{
  "model": "multi-label image tagger",
  "train_examples": 195000,
  "image_size": 48,
  "mlp_ratio": 3,
  "head_dim": 32,
  "parallel_block": false,
  "num_experts": 16,
  "expert_mlp_ratio": 0.25,
  "shared_expert": false,
  "width": 192,
  "nesterov": true
}
Rows from block 3 of a small multi-label image tagger, named by matrix and row number. Rows with one number within an expert belong to one neuron, the router's apart. Each number is 128 + 24 x the weight over its row's rms, rounded and kept within 0 to 255. All counts start at 0. Numbers have three digits each.
Before each expert's rows are labels from the 100 images, of 14976, where the router gives the expert most weight on average: "responds to" is what is common among them; "colour at peak" is the nearest of a few named colours to the mean colour under the peak. Only what is clearly more common there than usual is listed. The data: analogue clock faces.
# router: slot weights (model.blocks.3.mlp.router.weight, 16x192, trained with AdamW), inputs 96-191
# gate: expert gate (model.blocks.3.mlp.gate, 16x48x192), inputs 96-191
# up: expert up (model.blocks.3.mlp.up, 16x48x192), inputs 96-191
# down: expert down (model.blocks.3.mlp.down, 16x192x48, transposed), outputs 96-191

# expert 12
responds to: dark face; minute hand past 10; minutes: 50 to 54; hour 10
colour at peak: brown
router.12:117109131112141144127152159106158149133150113146161086096167107138140128093127194150095164137142127110121145101126073148086112124133109148152090130154108134080148143101167134095168105142088169136151166134099141173117135142167116131136092085152111121111106119091146168117168158113115137136
gate.14:131094130141116175138118149121150109135104126073140117149106172084112154097165119151092110113076099094115164136144104146158117100105148190110107148149100111152088143127137106154177127176135120144090125103154108153100155109139135155141141127140108151122142104161133135125134144145154129158
up.14:161132106157170111111134137096110079137117173151115133171148112161054122151116116140106157173134154126120121128105115141108128168133127150114141140127135135180146154146154130147162172091142167142073126147146082096080104111119153110124099096109114159132100150123134127114117170098148154122
down.14:093097146152166133116158097160135079130148073139135125119132126126112155133113139101147134098149147128108172148136101152129104142123157146128104129127089123123127123147122147078167108114125109135102104149133139165105136101121108157136109108120143152168110176077121146128139111109122090120
gate.15:113134103139164124138084160111145118123040181142102103100161148159096113124098137124116112130169137135136130140112149120119108135127133152140132119109144129063168154145084117110158141139150068106123143131107131142141132078181127123136093141153102151134105101119139114104139153151138145154
up.15:140161129121143149129140139129102121091153099136155109086128129139116149146123136141221137143100120092135112141140170122141137124112116117097109127121131138150181127128114142128109111128124135115168095110139095148155169062115067126164166080129054198154128131132105119087107136156102097119
down.15:144114142134096146170179154105092131148162128095169173110131125163103110179105138130166130156145131143127156098123100135121178075128133150141133151113124146117138172097136144165109141093121185129123120115104082170082077118114145109137150099158127129142152083107071125119129103112101134165
gate.16:156134117142129116130069134142124140116146152115170137168121141150111128139140141114076108092114125133160135106116139135131118121104139125116134139093153140118184109082120141139122135127126115096127165182141157145092123131094115109129088122095152113122105123114136143098168124080186127152
up.16:160144110140132115131070131144126140098140152105163138160131136148111137144144136101072112095107120130162135116117146134135113114095137123110127142092138136118179111081120140149118125127122117091129176177137152146100132131093122114127086121091149107114108129120143127098177120081187126144
down.16:111070145135103147174141118143148121083150110136141156119114118163141121098133145129126147152134140110136113151104123116160134130115104153118134164107139149143112117128104161137116164125157086132107135114097139132110126116175102108104189113195116149171153145108084139111114128152092123143
gate.17:099120115142085123094156115136103142119114112164159162108117109155127104109149108100084150134141169122172142144121084097157124133161109139086119128129106157157110142105133134162114150113145118124130142086122149108083127110144119087111149166135131091088142161093108105154124118143156119092
up.17:103124116138083121094153112138100143117112115161156165109116104155126106113153108101085147135142168119173142142125083099155124131153106130090120128129106147155107146103133131170106148116147113119131137084119147104082129113142119087110155173132125091090149162098110105159130119146158119092
down.17:150151131123168137128100094149072135108174129139117147153137096139112128151135130173114111110152133121143108124113085131122122142107130096121146111127144107148126163143094139124099093104131086121148128123196111099103117110101151118082170143146132094104180139154074133172102131144179116097
gate.18:109156112140150142101114121128138115113151139095136116166111128125131083148128141092113144118092131135121113118126092140114142144085134158108114139124158146120135152105125118129126078123117098172097109142114142125088111159119224106129089181068129119115111098101158100184148110126136166126
up.18:125143112148157125090147113163129107109125115150102156120079122134128116149118147095145113108103184134125117137147136117145109105073103099158170141126094184115130134204105142156136154137165101110184131175100105097154118147103137147141121142117104116085120096123113155116170174126143128080
down.18:179092092133093120142161120126125128179117184150115145121115092159168111144123128148121138124128146106164166142128160122161091121102131140153148160098113107163107094129155090120125109103120112153140122149109137140120099136137138126119141165136157085196126104136063140135088142085113142102
gate.19:102083133140138143135129134120141109095130153141117108112095078095108129117092125148134193099147142075136130138128143129111161139142165170082132147109194109126120148099139160137141119117105135110091088128112121122076115150133161099145144129148151078134147094160109120075124114178134101142
up.19:099095150120133139200096140123127121138107162144139111127159123114123139096161120150090113122105103188120143136090118151140116155143128116198101108115081110084072121126175124158148123099142066101114111128162121123162092103141113101119158167165141086118098139147134120141094098111155118153
down.19:102097075127109116141135108159135148127110117130127131100127156078118121098141121118124137106114138125133177112094139148160100153093150077122077132136086082108097142136173114146090138124107121172133121127122195088143136141133147134107164160108178172109105133102149101160166138156121125098
gate.20:113137119104119118168099121153143138137138149173113138124170143111146152144129120110151113117159109169138142121128127108114120141077148104111093147135145111094133114118136125135134109125108173147145134124142122139149153085103100136144106117166168141159135155119120146120120135123136122116
up.20:110165123098122109132114117115138144150170112126146159166153131107142192126115122106166120156169127155147145133113134109114119134096137118113100130136113079113086112134103160103113119134113141148195109102099120130118188092115113144136105106152175123142120152088098148091137146143120124117
down.20:155147145141127142138134116132154132140089125099125089184150168119072141145126129117131101107142106124123100146088144118105187138131126115110121126085138103103101098158146132096161155149130127088111166146143088126203127137101063108186109113100098153143112152145126156122102133099118133179
gate.21:141165169145118113114145129125121102135121115108132132128146071163135111117117113122153120126115143135120124126112083123119161138129130121145113112107105104130130129164118108114144132175144108097154036133105130159143121092118106108134144132159054157116115127137095095104069128162123150106
up.21:169110166142138069107125139127158120109138153120116123175164121146132136130100103105168082163138120134138150116133125142130164164133095116130126118129128105118153101109067127098111143157129131129166058121094141147125146099122147127134107090140106133140137136141091142113126123134111149154
down.21:114127107160158140109112109134146108127130132131139104159136154155135152121122080122116149115094144093141101177097111120090120126123115154123146094121121152151130161132091138114143116152088134158107143171130140162111139152157131155073103107127135077148148193108175117106137114112127112114
gate.22:130126097094165126107115144163157099088123123142095135169180148081162087116126123093074103151092112114130121129111139121187132120102154113086120139111093128111113084153141104103148125143139139154141148118135103142134162112137135107131147112085129072158087174109104108174106137150142098146
up.22:126114102107153117106086135140147067113130137128091136163101160114094120165087128121089111185087143155142128151117128092173148106098100128093132153106084141160128057140167130099115150108127126184124156112132101110130161146116140100157135140102118113152127154105102130142119137149124108141
down.22:107142161138136159123107141106129171155123152095154147103124114166099125130148113126173136069128148154113120155119136101108153075176087132120149120135132125121161140132089101107137148128121072096121124138124119119150154173146104137103143088173155174105157129123162153131125122106115115137
gate.23:146119117168172101093146127118167137129114113115118126119085139105109080164144125128136132145073141133101077124117134133109152149186165130147129126141106116148108062118160142097109158145117096103168138116136131131126078170147099139155164137141073145109123084134127130069160166168119163126
up.23:108117180149101171178122143134105111127103089108089122095118160156168179150125122139078132122132122152107150143175148136124126168103200103118134150127127166070134099160126107170116079087140089124128113109134134117090159155115128117124115145118143107121112158123147124157108092097158100120
down.23:122174112111114132118104091154096119091148155133141156150114141112126156155147094111114109140124134102121151128143124137146127135082138110132102155113119101124109138145134113141109101126141095127156130087159110116105138122072109150106164148141129112095124121086133117178113125135208119086
gate.24:146152111127135147166119146100140107152126085125105120119159111134149143117132140138172136176095113129129101128109169154125164146131090152077128144120129124156122174152131128111146159137140127097139138134115101164096122119114203122124069097056093122117107140131153149125163152119093149164
up.24:103118094133126114151096113112121089098095186092107140138087150134131144096159097102154137131140153113167116134163099132100138147104151117107144140111129149157144136139085118132103090135111131114150172152108123140101092165158152112124108169120169130147127136112152110126096116135148131135
down.24:091110135142135165140111148158141136109135141143140103128169093135143109103098137134104116087141129138085105134126092138148136144161145102117096118160135171129135112135137132141128130124125103120142131097161133156120178166128117131125092137146128133140082112102103090141144111114166126116
gate.25:100157140160172115105148127095165178127111135086091120153099099107138069146105127115130136172127106127134157114110096157131147104091134093144099152187142122136135139112131118102138092112093142086148107181128138128125110137130159142137137104096113142151126141104153103118125123132141118119
up.25:096102137151164143121118125115141124148076119092106151173118127154134117145107139152106143125148099155122142171165106105086095114168117076113138148149148134140086074135142108117118187111162123160160095160156142108154150162118143134105087156132206119129131112155130122151163101116115122153
down.25:151143152148143136146139115157123100100119121145105099150088131114092127127092131128089122138142141141090118152113108131112124168177132107127138151129143117139117101102089132148122124146164113139111098128136148150145138157145150131096129119102114136111088159160158118127150135125154155152
gate.26:185164177113081136140098103105093186077136128143128133124092127130109113133142130133105117093184123112126144112159148110129174161103107167122102123114168123144185137121101123141138178088145160117188125127107130120120156141141130137109124125154111113130164102163134114123133153091111083135
up.26:130134095141091166154104127128128110093088131142169128064092118118111113123175139133121125085100151107143130149127118124138132115149130172100153133106161114109119153116195112155157131134122098125083197166154120154160114141128107127111147136127130140151109101123166111154164147140129103130
down.26:165174109155106141125124115122177104107157155125131120137096132099120150121156130143115145136108135094121096100140154171143078136090131160139091115126144148136159162125159145142136149116127139134118128144147151108115169130129132111139171125107138155174073143094140126168131091168136156152
gate.27:148093116137158141087113143168151150122120162155113130085125160109176089177110111091086117095113130107151137131137121135155181118070141108139142139157144162133086109194138118116119158151126165113140116109117082113068154141146174153105118145148131170138122085168143100151111120107125122164
up.27:137160114088147073142153157157141119105165150081129112121138097135185104130087142174125123107113140104110125092146113142109164135135124129122105125147141097110132152139106131139103065159115146060149170133164095152094118135170155112124143147156139115111139131128073120133138111171137123190
down.27:114188124104146125158130154156129107103124174104140118092100098139054121094137128131163134131141102137157132156127142110135128075133150141099106142089131127152131125111128134129133143085123119154146137177101166153135097131153130132102110129141094145123099104079131147147144088103128088098

# expert 7
responds to: dark face; minute hand past 9; minutes: 45 to 49; minute hand past 10
colour at peak: brown
router.7:159150128145137125146136111113119124095167165136175118130158100152120103115138163110066126165070139118130149088105107135112105125161122137165106112131104147122134164080165159148119166122134165139135170149104134122106126104132125094082107166092099111093115146127149107107133118089136144158
gate.14:125161108120116123135079129112120113124094186117140100095147127103194148137145134115079140161138145082125149117150172133110131107164137093140124119101123110092134167092146095132118125124106135156159109123164126132138154057117122108134135115130138146107103122129178139165108135127133145115
up.14:135109146129116129120164117142139138127161055135119140158107139128053128125120116145179114106100124187128109133107098130154131172111123158121127140157131133172110104179118177129143138136141106098078144134086123133131102200137148170130135137112087106147146139129086132094156135127123111140
down.14:147127107113140092119123130118122143127139103130141073082197145113104158156100166144123119150135160143130125151121120134110134122188133110107137133163097151132134163098138128122143136117099143168160107123101111133118128117103118100148107145126119144124074168099142152126146156144109190156
gate.15:135171088124090141143129167120103170104143111141160126123108149131121128103154107137118123099101102106117135126134119140161100162159139131091165153109184138206140127131117129110115151124100130141070141151106116117110127126111119130136116181143127140143100101166155162137119099140111141136
up.15:071112106147121133171071132122130118131126107132124126137152142110121128140123138114141137136154126123134121112136142092115136119104121166108103124141096120150109191180118112128141137173137154089105109131129121177220133093172117150142112133102145143120133129153152125121161150190134097144
down.15:122109131148101138107164129130134108124080143145140148109109076131121093105103118150118131103157226122145127134126116150079166118122117118118155148145121145148129136160105130114134101131115122132143150120131160137119136150141104148134084123125110140129131175127133172105137132151077109069
gate.16:131116181114108170125081150121140109188138133133142113099110100149109154150140119148072139146133107113090162138099133146161177127174129131160144155151136128113078133140177162157108131129153101137106096104151120118102172082121108127128150141116108114128112162109137117176126133108167112101
up.16:123132108133192127116090115143141132113152075136124119161139142130214131160136125105162112121142145146128131114151095121076101158108144098129107120139079095114121115108087128083116080138088131130120135116132129136132105159142098132140113123126113111126154096117126125105125134154095142099
down.16:139123130129124130129139174097160119116128156140103092124149098170137121115116110142130116112118133132148122121143074107123113119162103117125114118096136152112118118130145171139103128081126146147136178121128131117121097150124137145131083147132159082147131120153136126167137142139100088128
gate.17:136136122106126157108185148087131143172114081102149127127161136132106186137132114132143118152112153108138146132126205111110113148098130143140132132127156099108142123167159135106129129141120180087133141151116123137137136138108169115132092104093143175091160130146144159096146136070094129114
up.17:118100135175118112149120107154121132093159182133142130129089127131143042106126140097096127083132155129132108126129070136115163112166148107133142132110110168135131125072084133147130121099122096168140134125120130145109105153156097141124164162143121096177101152100113104161122117178132105168
down.17:091083142138151132134069114129142082148122110098117162117130129136140135122126169093164131140132115132107152174113108120116109122130152152093070171174124126092164107121102107117108130112118136120143110117157115151181150108147131130143102092119145140169132150084100164083125121131086122140
gate.18:152141155139106165138121131083105126165101169121159112167158134149098164100185151158110140132106148138113158135149079107149134166134102168152121117121119124144090133118161117152133114144111129107164081153148168118143118117144067100124107117130128165100112162151129117089128147138098146098
up.18:140124129136075169162113102152081100091109160105135124132134102103120120148176124112128114114098131097130138136129149117128105173139150165125082139116077115118118107117139147180124114166069129189148136110137160131168130117122100124107104130182145158145145131168113150110154183149115105139
down.18:122149107110093117107119173124100122157151157137097149086126111157102138114151120122137102120135126133071129132100146184137103132124122141101161156121134135139138120126103105104160109119141117140142095100131067131096089093143090084142132120110163122098092076155078101125150054117124139133
gate.19:113108147111142135173175162151124174172122085148168142138130130120147120099092154183179111126166113133117110126122169120133145151116125132182151133148144158127098110162088126108135143157134136148132138132171141098092127122167119133125150133157108139116128163136105136149104113117112124114
up.19:121135113149124119091091090104128085082125166108084126112133103147106128167170100075077137133104135109133138125131092151120117112134135122064107121106133087149155158104170119153124114107125116118117115115099116150173124138077139129132098124106149108136120083108139113095152136136146146134
down.19:138069126131154112117195153125137115099109115155114115096158084090160101153152141172153103152130122118115124114112133103152134137115086124124119119165091138125120130120068116186150133129140139118124130106134113099099132098125139134140155143161084128161093160120116093100128131153122133128
gate.20:139108167141073116137122131124112158115151138123155129103173122133063123160134140124106162148161138105117140117110146142129165165180163163152122131163119188137111147115176129148171142107150125101083135093117099158103123122137170115123146174098085139133115161155141105133126110077136115160
up.20:145114158147068120138133132119107153110140132127154125108177123139073132163126136132104172157153136108115145125104159144112162151167161157160132126164112176138109140124179130145171149105145134099077134098126089165091125115141172121124145183102080144129125161159125110146123105074139118153
down.20:152141169138136147142153141122082142113126098136137112139107113125067147103129137150178097135110151160110109134109140097170133125162121168142138115142126117177140128132167100118144130118129129111149101156169106150131168125099116148114158062101082165119131127111129130065126134080132160134
gate.21:138155129137130117130119135135127124113118143154140116114126148105148125086139134112094122137204105098135104120143121155116052146101139150157117147155172128179080139152134142146154117081125106112131144139147088125124113129129100187092109142097107141140131153150167133146139119092142153129
up.21:105144103135147098121171153128143177106132108097124152079071104129141119100142142139132136129147157116165132099124173121125173109111113136148128088129193102140107145068151120161164105135111149147124107163190126127121110113102171105153103137152133087095131125106150107171152140098131138133
down.21:091091159158109179104131117143166089132155125110192090075117109149109123144136139143149081157102158136092108085133083132141133125112144138090095135154100107138140108076112141089108123136118131123140093098104136153138139157095131117116116138147119096137151135136152147132150153154113096148
gate.22:156139128165106134145154103138136129149126115144111103098122168103173097117129113135144111123161154143112088142130123138165172129116137127135118070134140143115154127177062144073074096136132134115153145138189128142128153167138143126122142119151131156144114130131106157127170135088147118152
up.22:093148119111141088109133167108183155102127180111108123143144141126122153142110120118160172159087127098136139108124196135134126134132129109106137129112121150117136120130108092122115094113107132153135147174136118129129127065120155131189120113134160092160176120067122146099128136140115170158
down.22:159110154139151169107105142175137146147134108108107148120095112133144087144130135169129103142158131120137143052133102137132174158147170106095140123124140136161132132112137134114128123134089112143127125139150122142138101112146141156114113140158141156143182126113059173119117165131153075111
gate.23:106139117114101130164141102113134117159090122114132116115135115127128114085166148144153120075095079127142141105080109122116130117092084157098155157126142121122134087148098132121159166157127159133099136104169138102127109140172073153114098123096115074146134142114184121118163142102132144116
up.23:143148127116130108123133129164140139128109122180128141163136080129136100127155103099071126133113149112095107183124119128124176094132177140085135113161157145121128154160084140122096134088117123105102145140094128126118143127139095158159159172127103143128106166141132144145098135133076154162
down.23:089151118120098123158091154109130116093106152151124131157189083174129116123142115166082094067142122128112152143086111167120140106106114124099085137155112110120162131143090114134147122143135085116090101124158127161099169116116123115104138131139150147171175135126113085165098124132094131160
gate.24:154118147131136112101158103140103126157078103131141149157172129123129131111160109114148106142170150138143149135094071149115118125176131124081094113123124112152096134127139107098139098094165162111123118114146116124157093081120126134114113106154142205123148120142158147147124141126145144102
up.24:118108141143140134154141119120145111172112109095114151177101117169129116115127102139146141142158050129140114137105139121063145139091099173121131104128168139126136132154120125101146123127124100132121131114134113113105130100137124134118101097184145145132145078109144121128102105066145165118
down.24:102157107115071097089086104127088154095104125126126157103142122080137135120121163147141129153147122145119106131083129162129125117149120135140138129142125115106138115136139120127133111149188090143106117118164120123106140073109144113122135162149162096094061138138155090175128120085176195117
gate.25:130105126133140143142091125157128096116123096102103113163115122134108092149111152134125138128087102108113131134098114148109070122109088092095123125145091139111162140116120118143156157118118116132102174118135125141172160113162094119132157137121121114132088126109155114164094123146162111143
up.25:135122149145107124111150141117127147153160155131165135106144129113142171106140130108143108129164153133121124093142142109166171134130166164170141138146137130105118134135148130136111113148121161127155108127125117131108127160100115147124107133161110127114143117170112146118146109123087149134
down.25:096122146142151168128172100113172120128105162120152091145125192109121154156082145098136112144163096122117133120140124107080110175133139111148121138100105114090155143102073124123108126141114137148086140121161156161156164131133137123127092147119093110125102123117132149072112134163151138096
gate.26:130099154130141114196161121112135115127113114141149132154117153137159149131119110168126147102150093166143123133120066126094156144159149168155154115144134150141124095145071119098113109137154066147123123112119139121077144141173089124113155114144114113112154153105142124157096087162090102111
up.26:110098136126155120204150111105132116139117137148145124160110156143157145116130118163159133099184092140123118135131075138081154135129143167134160123149149142155118132175083118123129140143157077161112121116143124108100137130160113120121142128134100129094125165121133112131107079169106124111
down.26:158186148160139172116059135112127127160135163125131135131129133158093126158134124104094094087121166121142135130143128136094134131119184115130145112120151106123136181137096119114118127139104126077092131153145116133137104102122139129122107147088178132113143093128094090119138146128161105178
gate.27:160117138127116130102130148167087167177092070135121165125128109133136086098125126117171119129137127096120145137120148117105081105112119109150150120165139097110120129122126141141109113155156108073133105111132140142143092091177135137112115113133115149111158120138093114129140094129145122131
up.27:103132095125144133128160108097154086094124167132134086131140153114136161178142134151105122137130164145144131121148140148119157153129171134133106149105102157147135135136127112101124145107102161134119141144118104108092174150105160135133162135124138130128116147132161166102112180124104143132
down.27:242147145116115110110158128113087136126136161147091121112106161142052085167106126125152150131104148141069088099116135156137108123112166133130111130109111156098090141120102127144143122124145104135125111116145119151151076138118136116122135139138148175100122077146093122107118153126134109144

# expert 8
responds to: hour 4
colour at peak: pink
router.8:118125143113149167076101120130117144121153080144163145135163120100084158162125116129151113085123125116096130131134120122176090127085153101133146144170105136168128080163135173108124120128106155110127108155113154102164118111150089122155142128149103116119097150139111100097114110188096142113
gate.14:140128110095064149093165123137106095145159114118140113158107174108131195138125123144152145118178126083125113136128145124108139089149168119105128135111168106111113157155126133146101094146122118128140088160134095116152122115087127127148131100100089173108129184133125176201102120146109116124
up.14:129132103099067172057151115144112078141144132129145119128099134107144170166154096120150144117180130085143134122124155152123135077140172100084112141126151122115099142157153119109114099143130160113169098148128099126129134103069110115144140129135126152120132154131123172182123110141100142129
down.14:101115154148112142126121064106182126113134127155113120142107152103136140138117159141154158095139110103088120146140137177116156104106111163128143144103120127118108150180169130155154130118149130132088116125154115106136064163157129122105118151132119086094136122142127147115114153130149116120
gate.15:150111148100079140100130125124139099150185150126145118099108105129122107116107121083132132125072154127127131102155131102118103105078132155113136151129163105056134165129106131123116115149144164120112152140145089134141131089122123124124123112095176119128145138126100125119192137150100150104
up.15:125123125136170162143104143129133163063114129124129124144188136135159163148116126159129134125144125118132111136140151135128128149167096079146095121128098092125145124177160123125143122143108110143137131132125162111137125140145135124145146157182138142144139137130114141107111143056129121183
down.15:130123115079120123144141147119093166100109132113099143116172101087147148138099119161083136100120102135136139124125077193115113133156116141136098117139129106135104150116174093177142128156121139107125115133142091121128117101139143129128093125110150171097151085150122109149149144098120145154
gate.16:091121156128138178075137111152099088126098124096130138094096132131119143164128112146145134124143100106135146160120136135092165104162055127086114104123131096117158163138166107163169148096137092141135131131163101096160145138110103120116165119166139085129145151113102095160161122112129100142
up.16:133133092157117122119072161089162137079173171105146108145151103129141055089113154112102141093130173132132145111114105098145124114089169110107129142156110142128145125118129126100118100169120191141161138115083107151095132084118138093171098133110156149136108106131126157113122136155117112143
down.16:197124144116109110120109142116153136118131142169084147184106150139152099151136100105129143117142119095133135137120130180148066131125144162158142133101158150120112119129091127143154122141139129134135113141106115156099070132141133108156158098134117170136141113131153140112123158088122147110
gate.17:118122070105158158089056092142111136130139157177118157171149117132089154120119101114116105116136166161122143135106118113157128131096101124113127124168164117177113112154109112118096128164096110117167109146128155109163119134096099131116147125098113082131145101121103125130101134151112092096
up.17:131116078107147158073075110138121150144149137173118159156147113128100159134111100096134106104112162138112141129103130118175111140079125130146129135170157138172117081153111114121101125174089124112158091148118146117176113134118088135123143132108120091132125096126102120119096129149106094095
down.17:164145115135134112124134121179100124137123144137109212145133118148117138157151078128099128142129110126171105143134114136106125124121062143128136106103139128125123128122081126127112134116144077122135134134157119131126128130135145140097140159173121124097206136110076127170130101115186138100
gate.18:092144150133152154090116097119111093131076192114134124090156116130123119139156103163125129134161116149125171142123106119094144099088093123060101123132108125148157165130187107140149126090142111113197128146142101128143173120103102109139152135163141087118129131152126094135181114118141121139
up.18:164123108109083088164145137135109158142154068170105142150117145143121166147121111126160135132145115089115114134121140140126099110174148143187157153108173138115113124137058115156109129129123117133118082142121154124140108133166128167121132124114057199116152134102125150143104100139126119103
down.18:085147141141133147086136104115148121113125144122147119105137144145098127141171073140125108083121094136123109121131120152103118121142106106075147079082150112162150096120125121149166143086136096128138127135134097114127108128083118119121122105136133134132100127160126123156140129111121123156
gate.19:159166143139097105092128111137138137096126092140123129149130138122124080129116124109150114166129085133110108156142126143116121072106084113158112127114090091094136135147090122142138115134155145143121145118132116126131136084117152136152123131116138169152130158100128136129095118089175193159
up.19:143145114111106095117118090128145146111122105160094152127124126104127092130121105137101104127150106157133111152128128129096130093133095115116128132087100123118142135125106143136142094171142138120116167127101123108164159069114159116153090128125141155128106144129175129149100123114146163149
down.19:116128111177143142129159161102158160078128136167138158149105121125106124135134106141126159136128152129153123095111115089133118158122109094131117106166092158130130145095163158127142103117088116100090127127088167127087135124157132106141157109152127131127148120127134077138127174134119134139
gate.20:134133144171106154182127119107123108173092131104128134122131144100130118117123154111102128162095128158106123114118143138170151139153140167121181151127087132113096114136121125185128144137106196185128094169152128142121151160114107139138093103146146162137155138101086124159127115114096122155
up.20:133125101131130127165152138150138124109102157138104138150121086093166121136126094090092121156135145103126078147141086136117140139119118111142146138138143184105158122104070108106087132187123143124090114102095122108123129127143138137132142137153118123123111129116123123117179102149123107082
down.20:058090127135136136187087136127171129167117120117143102163122151146134139138129145137112121102107099149092115140099140117155114150129135140097128149120137162123181127127152084117151164124132117103129097117149102112119142147145066111135147123153139161123060132103119120104143118087112115155
gate.21:130108130127088158115149118122131105081142139053155109075134125133132117122129107145159144098094150137094108130145157115103158157091176130163113128158115139151152064142153130095109108169114136110120149105124098095129151128122102120138162128125160098151121181147124137115153126129091129146
up.21:121076142115078141117155110143114126084148116061118124055121141140149156160127093156145153096112123124105104157158139121118135152077158119151123125134132144120150069134133121126124085153122108097127159099131104079123129153146103126122170122135182090159129190156107119132146103104124123133
down.21:114124137157120152098100131169135151095129117150107158125084166145149125143110138121149117172151099125135111107152089132156113128140137113112131144128121151123130145133149139178160142089158125174134110095140131120137084171121144136134099154105098136147074103114124094139138172132141117164
gate.22:123129109151095130186155139133117115132102087159100134139077128112120138127151149138132173133103113112151113146141134107092094173181120139149137139130125170087134146125121136140103148114167099158110163128137119103038161147121128100139169142102160129135121164144166165166191170117136114143
up.22:157112133126146125065107131118152123106164170096147108138189158129117106164094156121133099106139125159096154113132114139168141079057153122104144120121164091142144119112137108127155113149103166116153128125116108173195104109136130138116084118143134131130127068123091111088078098106118145142
down.22:138095140163094116110136143143137142089085115139116137114161140116123124134185079092116102089159109120140092172157147138080121143142119140150122154101171137133140149091102137136104132144139102068148158107128079139100109186130123097137096116155166090126133137107138156136157138056180146148
gate.23:115131165157132153118109142127146121140160101139120126108122094130148117138125114141084102124115103103122114145105139154132081143131184135106087133115155171139118066139083092151172167164139094138122131082172124094145123126138061111134155082160106167141083095100133131127093153137128146136
up.23:138123073112146092141165124137109146134099137109132119111117148100105124121117112118142140137149140144117143120106128104113156107120085181146153117142107066115175222112206154105104119099120142144137096165083127154152133142126224146130108137109121133126141153146135115129122092129135130105
down.23:141105112131114157122110101205145085169168112160115168163146148108162157135108095173134095111121149147123167130088138144108104147177162159163092146144143127119100130104109101110105122098131139125119132105154101113112125128122121159134169112144112140150139134100145142174102135100183133101
gate.24:107121104157147173107142152137131130116177163153135122156124101146151088067094162119093134084112155122124125118135109127123146134138128133100113142116095187160083085112113128143146142153114140180159145085142138164140128103182085140130105142126140145166102145118129126158126145159124111131
up.24:088084136110135107178129116127141134136078104124111141069115106127133142154134117142158156144135090097158121148119118133120145137132104113132151114131155110090123137111110118127082122141143088126116131157109131151146129203125117115099136113128108071114135116135161132097121113105093128112
down.24:163143110133120131107140157135145117088144144135091104117141108152099114116108105091109132146112159124114106118140115148121133094151131159138142104124101170172103080153134098152155119098146128118132133105118052141126102134139131135156098141093136129111110137081105069175153138107101096151
gate.25:091123118144120115124170121127131151125139122167128145115114145153111083129132148121140132108077163120106139097116154150140089096100141133185143140117120124121134129159142107095129104152155122092131070123150141136069106107088101124127124133076159156108122141127180149156080117121112176165
up.25:119138163081142106087057166098117129162120104065130098135159132123125203137127135163176164119130087100120120151128151153108071109158136112097160140133121120156114149149120179127101140122135146144127105117133116137158085113158072129134119157155096114117135101132093154126115085139126136168
down.25:110142137098133097103138100143076110113115125120107097135139142094150127125131072102140131135121131121082137124093110172086110112100146120143125146121140133147100173113135118123108108129128129164143110129101094188127130121125122105102084157105089156107076173132165138136113089097116150096
gate.26:087104168139114100116164142095098144163171081099159104200130118102106143169099095152132130151128109121121145136116118118146157156112097152124132141151117168175140135131145118161122133114177151134142107144099135103109128159109146109137137114139114137117087070138177135156155097114093123120
up.26:081109141133092149142142115124119155157117114132135130161153182112087149184113102172165114160153111122108135102105124143138156114126155141129181142142149141131081155138149118181132145107144150076135173137101138122128086140159125117126146130110188097112122081130116130123138083140114127169
down.26:124150142108119146098095095143112139108107153093101129120122175098163105129126122104129161172149115120142128140119172125115130107132170094164113105104135103104147143143135112135183134116104076109110138141119155139127156116126166103154125140120154110083132103148130102139137157122164127126
gate.27:116091116136099160103097158135106141134161159067154125152158116159115125138118125132133115108080150118089123117115154157071107093147133131156102124160059106154126119184170109134160123170110138139118148114150103117152102130144138141139139122161152093129120114130106107131156143128118152162
up.27:155131137134125088136175122104149115135124104133096120132117141091086143125154160121145124134165083165143124130142132099190103122093142136112164118105186148124123157106086139132115123104157149117110087121108121144083114120075132129117104124145128156138138084145153152137111099142145137111
down.27:166134128129098118134161114138142115156146170103127118087158108131113143135131091141129135069103127119105123170120148143081157093110112145115123121145179099123126120147133110080131125137135107143121124122179106130129137129091110113119165155156125099127113117108155126158108135077175116092